{"model": "segmentation model", "encoder_norm_position": "pre", "encoder_parallel_block": false, "encoder_dropout": 0.1, "encoder_inner_norm": false, "encoder_layers": 8, "decoder_norm": "groupnorm", "decoder_activation": "gelu", "init": "small_normal", "shampoo_beta": 0.99, "one_sided": false, "epochs": 69.3}
Rows from block 7 of the encoder, named by matrix and row number. Rows with one number belong to one attention dimension. Each number is 128 + 24 x the weight over its row's rms, rounded and kept within 0 to 255. All counts start at 0. Numbers have three digits each. After the name is the row's rms in percent of the matrix's.
# v: attention value (encoder.blocks.7.attn.v.weight, 128x128), inputs 0-127
# proj: attention output (encoder.blocks.7.attn.proj.weight, 128x128, transposed), outputs 0-127
v.78 089:120172144105133133121119138135089112140108148158150129152186116177149169141142095140141134135143109117142101134114141110125132168106097085157140127072096137178110130130108105098119142131147115129120160118160131169083083172129151105130148140109099101157155127136134113120140105114115120132153125150171103129132102160119141071114117119083122113122139099155174135160095165107124117167102
proj.78 106:169130125148115118172089108136146177119094077140155128129115149111113094126107157108138146092114172159140154118129085152122119102160143123093163124121107125112132148175133151179132155122116129166113124136108135105127142160128113118146075157095146130119117140168114123115115149130111093146136099178117153150172146136146147151108106126132140150087134092131109076086131137118116132069122
v.79 094:173158150142131143139112103078135140083130126122115118165142140137104139131129127122130121144112172121097112134062087098100126129115158138123136127135134154143153099154152129119150172118119151157112108149071155125108148118112150135162118141114122165120152083149146094116078144139068155104103164120165138098163145119114134137151145149159158115087142117138102107119138150109136103140187
proj.79 109:160078107077176165107160122143157113131135134150180146091094134108127151134141149182131138136125112129134109068157127125136104168129127177139102140126175146137136177115087129135169127124125140137121135130184130104157114127154146149123174129102144147148101133109104115130156134096151115111117093104100139110108129150154142118129114125097083122127127160098165153137123137116131140143178
v.80 114:102134096143147121080098106137113135172135149132147153169127146116131084171173121110103117136132082119105132118151127072130135102133136139149121108114153136149139134150146109114123106116133125135149145144102146135152139098074120157117108161092138118139139107115126127140123147157175125133127155159111066129118161167140102129140116170159109167155111093109070169146136165179098148127134
proj.80 117:170105128103124126150120109122144146143118105154137154106140108160147114164120102135137167127147123117144119097130148113145113181137113205137122139115119100119089132136146107109140126099147110108123126120192111117120142133131135128079199127106133110100125099151139152128166169132136110101106082160096143136124167111123167108130120105139155084135118094133145057103154161112126147108124
v.81 083:159107076107140115115119121111111123124106121155147123078139102113139113101165131131116128159128086127106123118182118114110126130102099113168163136138113129103132092116114134143091139105140108129166109168103102185146124095075115092072137139142149108085140134129108129149139103128139137098103107139165062146133142140126107129068112111134127142127090097125104135157166119158150107130097
proj.81 094:141152146121174171142124141094109146130151148129088124102133145156142133154112141138131152115152135136127156140158144140146140157160197117190072123123160134112114178124104107094136111137116124120147114157182100145130148112121126102110129127094144133145121103127138154129073120121166064112127116128101129091147145118110130141156067100109134139150115126122145131081131132149078156150124
v.82 129:139154136150152152142164154113146110150111160135127081171114153125110139113119125109131124129096149115148147126122104132068097129145154152112155106178148166121082123138112141129132139120131118139108140153125113088138097111106088118080125104099173154107155089194145074110140158144084148143120157092101127143123142137146140163144170100146154126144136154146101144132111148106111124084135
proj.82 130:122176099142141154130119138105162135116138134152135092106121144150121102179100148106121139176124113128113103102121122097127132124122129137123123113095083167122136164139160160131142117132136074171124113100090096144150120148144164118158144138134137098108121145109119146124132088156125150095131132129133169125173092131092124078122173126187173124156150182153112167133114161125138114127099
v.83 096:125116132119118145142128124136136144102156116131127164141101089135135116132102118166119155122143137070104152144112155181128153167134136111137149083143123067161108110131121113145122181145108159138157135091115144123107139157120129092103145139125143110163116166102117113070136116138122129121138111115171154112124099124075113085130101150083109124115150143050141098142084146136127115148149
proj.83 106:091112120143109107138171122099132115128132116116169161117111117116093128096138136153152117120092131190103091118172111102170133101144136145112124144137116122083140117143133176139107096133110126113130129113162136161108128170141127159152137129138100139155148123117127137132109143128130173144140136106111094159087167092119067136116187128093086160126144075146095106120153132122138097146166
v.84 090:108151151121138142118090132141101101135184145138130125133096093109133114137122160140140140096121157136094115105152128160110104148153094113119158125113117088137160134109162138111091173139144121118091110159116118106117108121169115121130150099184129170100146162083170139117089134139079105163123174138164155105127125171104144151117118106107082141112160125151136152148138146091128115155154
proj.84 096:138097143136146156163178179128139134118122112130117120145103150119132128084109080117134105119134098131146124116123123129144121097139136150087144115148123137154099116102133115169078108105135114077150134142150099131130107159136131124154102133154117113134166114158104098157167060101174124126143181105094138141110111117135130103118149149129135103123151140095138086184120086188150136110136
v.85 098:107127109171118124172129142149118151167125160126124110144116121140090174148132131144153096100122134110089067101089144133169104108127139092107162150134112130088101110102193117129151128146130139178093128150137150110125104114140113122115133107108171112072135132148134101116114143098118115127117110091104145106163099140114178145133152144133147159100111110116095154154125162119086137131163
proj.85 109:185138145161167145092144139105137108098129099117139076147147121142151099159126091088145136159109116117176151130138110116124142154115144141116142131140124103124140163144114113165120115107141135111120127127067138122134090208103135118152138170121149128156115105112146136139103084138111120119160174109130137108083153135124106145078150112163113104133106129122086133131118134082156092105140
v.86 103:138170134148160117123153182123159135148137156136074133115128143132131110125143156079136116179128087172111147103145117103127109140138130160124110168159124149086126147147162127144100137103108132162135113121131136088130103132116056109129130148106120139171155070140140111128150121161145142100078126138101159145150131134140140150106164121133165112157153130145098149133118109113119175081124
proj.86 118:143111144144131108109131143136111131117091161148136122128156149139118115220087176108101150101124136116182162131100101091114165152158133092162124137105119118149099181148121153120151157125138117140140121129109144141132152131124172151129111110125161068084121094160138169108152142164127141157149101153151120138143105164153163112110136136109141155132127160117103116154130132151126114114103
v.87 082:151090096115162125084112162127121139086076125121154162115117095136156111107139142129117134112140157135107132112140110100121103117137149118120118131155106120124141108114129080118145115103120190137168178133149103116129133092138139153169109119118111114146138178115071136140168121119152138137161156095100122080130166124117120097104120151126159133147104065114135099093102140158124094164114
proj.87 093:102121134139116107120171135135119155143154085124156129147137115117128136140122097157123098091135141130142128149115158134148136141086120163134135131127151133099185118174131100148117083140147123121097097118125155162154132116163120134103094116149103159184134104122067099095125158086095119117141151106163136095077121096150125089101070104143086097096155119136155144115137143149125138139139
v.88 081:098142138158130119188150154090150098132129140121104092121113111122158140142134142107122116091095133148163137134118127140145099146128086130110103128153150136142132142114144150137139106084151091143127130157123123097135046103076123147141115154133138129104148099184143130082119157107153162106106133090121145101110145130120155148159161133138148151128132177128127130062101144130173135107102
proj.88 097:139111140149143155085132117154099148129151128143115109129108129133136144126107134123116116157117133172102123128103082098109112102134138099162129116106121103122092154144099158107126106103129133177129107156092134136129136147163154101163145121085148144125101164115050153117136095132096174131202158114155117100116115144116109108146117163133144138160124143112114188134127150076115121167137
v.89 097:157084179108132102132112108121124123121072113148092112106128089107114114139134067148121104109119146117138144117118127162169114091126114131097109125116130137137139152105138144123142117184139150110123133087068147146096171151150138143166121151165099100121142168086107152160139146113131147125120127148173124140130174162141109117137117140138135167112117096076154156099129171116125115151137
proj.89 101:158104088129126092139113167120101179142138104123132151106161130118144151110122113125098105142101133115106113157138129153133151137101134116070105118105145076102150113157096079112132119108140099160120116142164145135126094145132121191092103133170105149183086138162138113137093141113134132116123165135124116104119114108139131144155123115127049113130120084127138142155105084108138127116126
v.90 086:163061113111124143082132125097114134147130126144117150124161128180115095116091144182141131143132151125119125143114149142130126070130108126135153148130104120156171119144129124123116087139148128144097128134092103135127168108124136144170102179140183091202132158115116073164144158108139098095143120126130139141120107140137126152144158149080113127094145131102119117153134143122136103112131
proj.90 099:134178119154105135130124139182088152087149142079122129129086105129118176088197117129138106115140123117109132163134153163131149127092155098117130129163105159124134159100100121178120139120151125130116128151137131151130074124118097129121110145154102118100052172105137116136145147123114131173120146131143117110116175110108127140119096121144097136126156137157171134120120098114113149139123
v.91 093:078109164125099093170105125118140119139137128155121106134156151089109104143161149160203110107068152140119090116167135113136106081130140144082158105114102121146132101126114127124116170142116163139112112114127139128097142127137139133176156152160131111112112151123112153083146119141138099128125122159168173123124120090110160150127131106149126110100136143100157101150135121112182122136160
proj.91 104:156161161097099174101126161079071150098131159104160125114119134126140143065098128147089099157122118099116158136126116112123117143156122098104125151140128138120130104126116161163122121131131110098149116140157133127133103075105115111143126122109145166146110153159118131143099131115125211127129151116133104166124116120096115149129193132071125139143115140128153164112103121119116094145130
v.92 088:122115179144119126086117158139119128114112148125110137149122149148139105166111127111074078128131123095115107125178115139143094103162125194084111125122118150165112156126093120150157137161109162149124100123124131113125101147130141139127131116096140122116167088159155091116127137099099136162141116130107159122142151109117121167150173086094136100144164142148074155122144102130140170102115
proj.92 095:128146161149141113104148105129108136123096176109141143142119103132117080161126123130117108132104095109153149135161093084114190120120115071120111113149128125100138101131131120122117090083149106121119144163065150139147097104143113109160152129126134145111073148186106125104144095154127113101123129110135134129140143139096121105119148148186138168120122132146145134135098167092108086106143
v.93 087:147136082151135128103138094102125154159148148116089172132147119123097131120154135104105136131150099128116136141158140101113110111123119098183130097137156070120107150145120116139162136166152168127109109151140191152103121102096138166137084146088203121142142127110113136164151131081130160157147121140114125130101114088136094138123127138116124135146109107127105121086153154147123144170138
proj.93 107:123092139121126103159111080126125132124127111115192125113086105131139155114132082152153131142090151150131088102120138120136138148124091096211124106110085143116123119155138097130151102122152101117114143118108085099092156168137104109084140129135112145163124136109092163122092180117128120137140082137136144153124159158156124111134083115164088130138123119146140095111099137110121120133132
v.94 096:148121173164158137101121121098106105117137091143163110198084128105110184127133074139116130107090146134145133109101098141125094107140131113087136152092114118159101134102155102116177115182146103127111102103083087123119127128163144121140156132136141119145111114150161104138140116098111139174078110133121130133097112119156143122153127128119133119138145146131156146108138124134120132119193
proj.94 106:104131090124125112142140142143143141135131125115113118110148099137119097074106115124127080142097143109141121154112120170127129121084090107057137108153119108134144076143141129129102089131111149113135140131112100121115115148148095130131128138183147160142121155138165121131177115129127159121109202109135142125123133117102129094097168110174096144140160109173115128144081128139155157164094
v.95 091:129125075165096117101104149152140188139127115103117138134173128057131122113161147138130145141166152140166122111121116148136125124135117127168076111159120137107134162139118123124168091114144126123155130107157134138161125145113095112170146091138152107120129145075114155112087125134129140118188122096136118160104137077111121120116079141128140115110083098134116152109119139135120085100134
proj.95 098:138168130128090119117133113114164110136102115127138164107113130079132126125114158161102143132149131129166124139152121131113088127088137097194153152136146107119164113128129119137091130145112142131129163116122160101151125097126174133118130152142113162124114147154076078134130163153128116126143047150102130159178102146124117167110093159102121131123173144105149143093158120111154158119120
v.96 093:187157097135108112140146134125138128093133127211094111140085115192107135115092133147106134134149135196115147128115150182120119094109115100126149071117140098099121143117140139102125155116164143096148139128138166142131139161138154120110148140110131151144139102135087100133147109126143118125122118124167147117172153120128101142139112118139128181088105096126150123162114109110126118139146
proj.96 099:099102143131093149117127126155130114152110103046163142134147121119123159184165140100179145173119150099107121098089132109114111133143114146159129157147116150136159118139110132083131108141115135151131150138116136092141110139117141170168112139136103131115121179090149157128122128139108118163108115135079105130096126118091146131135134157151162125157122135131088159094137136146095179100102
v.97 110:116072111119108133124117127160160090120157161107147157125106158177101096128137114155092132134122128137138093123089138157151122147122126171138135172116131123202132133127121151125103129121117131130129143120075160150128119148059125118128136109132135088129095109120100142142100147104166137145118133124171172110153116090074114153129134128106114138178116091135136106108106175160144116119143
proj.97 101:094174146130123142142127134141106152114046132107094156115161112097157122131139109101130154149132106153154145120101092102097157065107113111156116103165127109062151127134158115153149147117160125116105143140137115120155127132160148120118100141137116119125141173157132117114139094142095056130143112127115108159138126159123138100124074122180150138117136141102143114104130122098127156120119
v.98 093:118086113090140137123139126127098171130151136138112127141114093116173159124157151144108144163143098122123105137177127111141170117145134088136105114152118174097145102125103148119130131122138091119098117127116157093119118201120114137097137196129152101159117133159120145110149129120145156144101109151169108099097128121100100131123111117115190141096130113098134102129113173142132144161082
proj.98 093:116129136135131109174133132142174087154088099116170134123119148146098102151117121126150068117115139109159157103142111148147099098128136230150137126133153082121119125151153142125115116159138125134147145108122135145109147095148132127172117099093089139099113108120104129144143135121132086127140142122108132140153126132189143069153082125118120131161124117162139093124145110100131124112155
v.99 097:173094123148101106135138092100154143135136182121148113152171135105105135104072114142180144160118097128096115137123158134116110140101151117121110170106126142104110107121133144144101091155166118134103128089158144173102142102111123112145086087139155118078124141109118131127146125168131135142126100096133129152123193171122130147125116131081150156112155131133123110116081114092135148119144
proj.99 095:051130116140149133120137115155149112106119076095085127131125152155165129152119132110111138074128167145129121105114110084112123086168114123109180085133129137168129140103139096140120137114097127109118115153094074091118137163127147173112172121103135134179135121120097112130130174102127108094105102128119148105160090100145143127110111129152095129128139100098132134146134135145146124110115
v.100 111:154118148127145154115117098107153152164148119132096137157125147135104145144130105141081111121110116091109094105133112123147136110120109143132128202115165106123111111154116127182153199132116123114135153128086146091134151173179129141130106125103131106148111083125095135089127147118155154139152128119178149089117179111079091108149138138142139137162120110113120139108108128123092126096126
proj.100 097:090143135127151139138113121130098115094105161144128168122135096138128123122111131141141103139139101178145127142118150097112140111126154137194106093166106144164147161100128145118111107129133125124120115138151093150116115061083146132114168134128151121096155174112144148159111112115151095133135136130084111156157107153161133162161091118106157150138078156138152093106165143137168135170113
v.101 096:158152111107113134141129053092156132141105154127119152111120127141133136102075104117152152100129123135142116153131094201130120147090112105146152163149082179126140130133080123114118165117101133154122091118112137136139125176155086135107154084102169125089109115122107164150127127084118130128146115155084124164102139111123125116110129153149129126131128125094130129141157149126162148161110
proj.101 094:130098128145159126134119119170105132115144110163143127137119157087125111188163146153136161114117101101111145109113145095145142146183154183154111104095158088116084141120139125138173113123143112133151101120101133157133143093108168131165112149132111131153117145134125084126155121141112108127143117142179103084181113133150117099156114117110147090114134091147127159085095143106104145118111
v.102 114:117087136074138111129110149123145137111123122127133142153157106105123101111113129152124131127071122106136105106123157136135132089117165088138084153142125082116107155116088132154155134133105109171127128090126157083159145195118157120168163144118115089147155084083134114141110125079135154119127118145120150119121095109110101149150101112143131156155098109129136114122123154168112171136086
proj.102 101:171104158134139162128124114102126121167135134125121140100114176192126141126156124116141134170144114106164178105131133073116130152172111136183133126111131166128164172116162087110116162099156128139134133135109126130151068100131108136130147110115149109094119135119100168129125113137148079096096127134119116120191155163101158111115082152128157103133131131121124127104126135146129124131134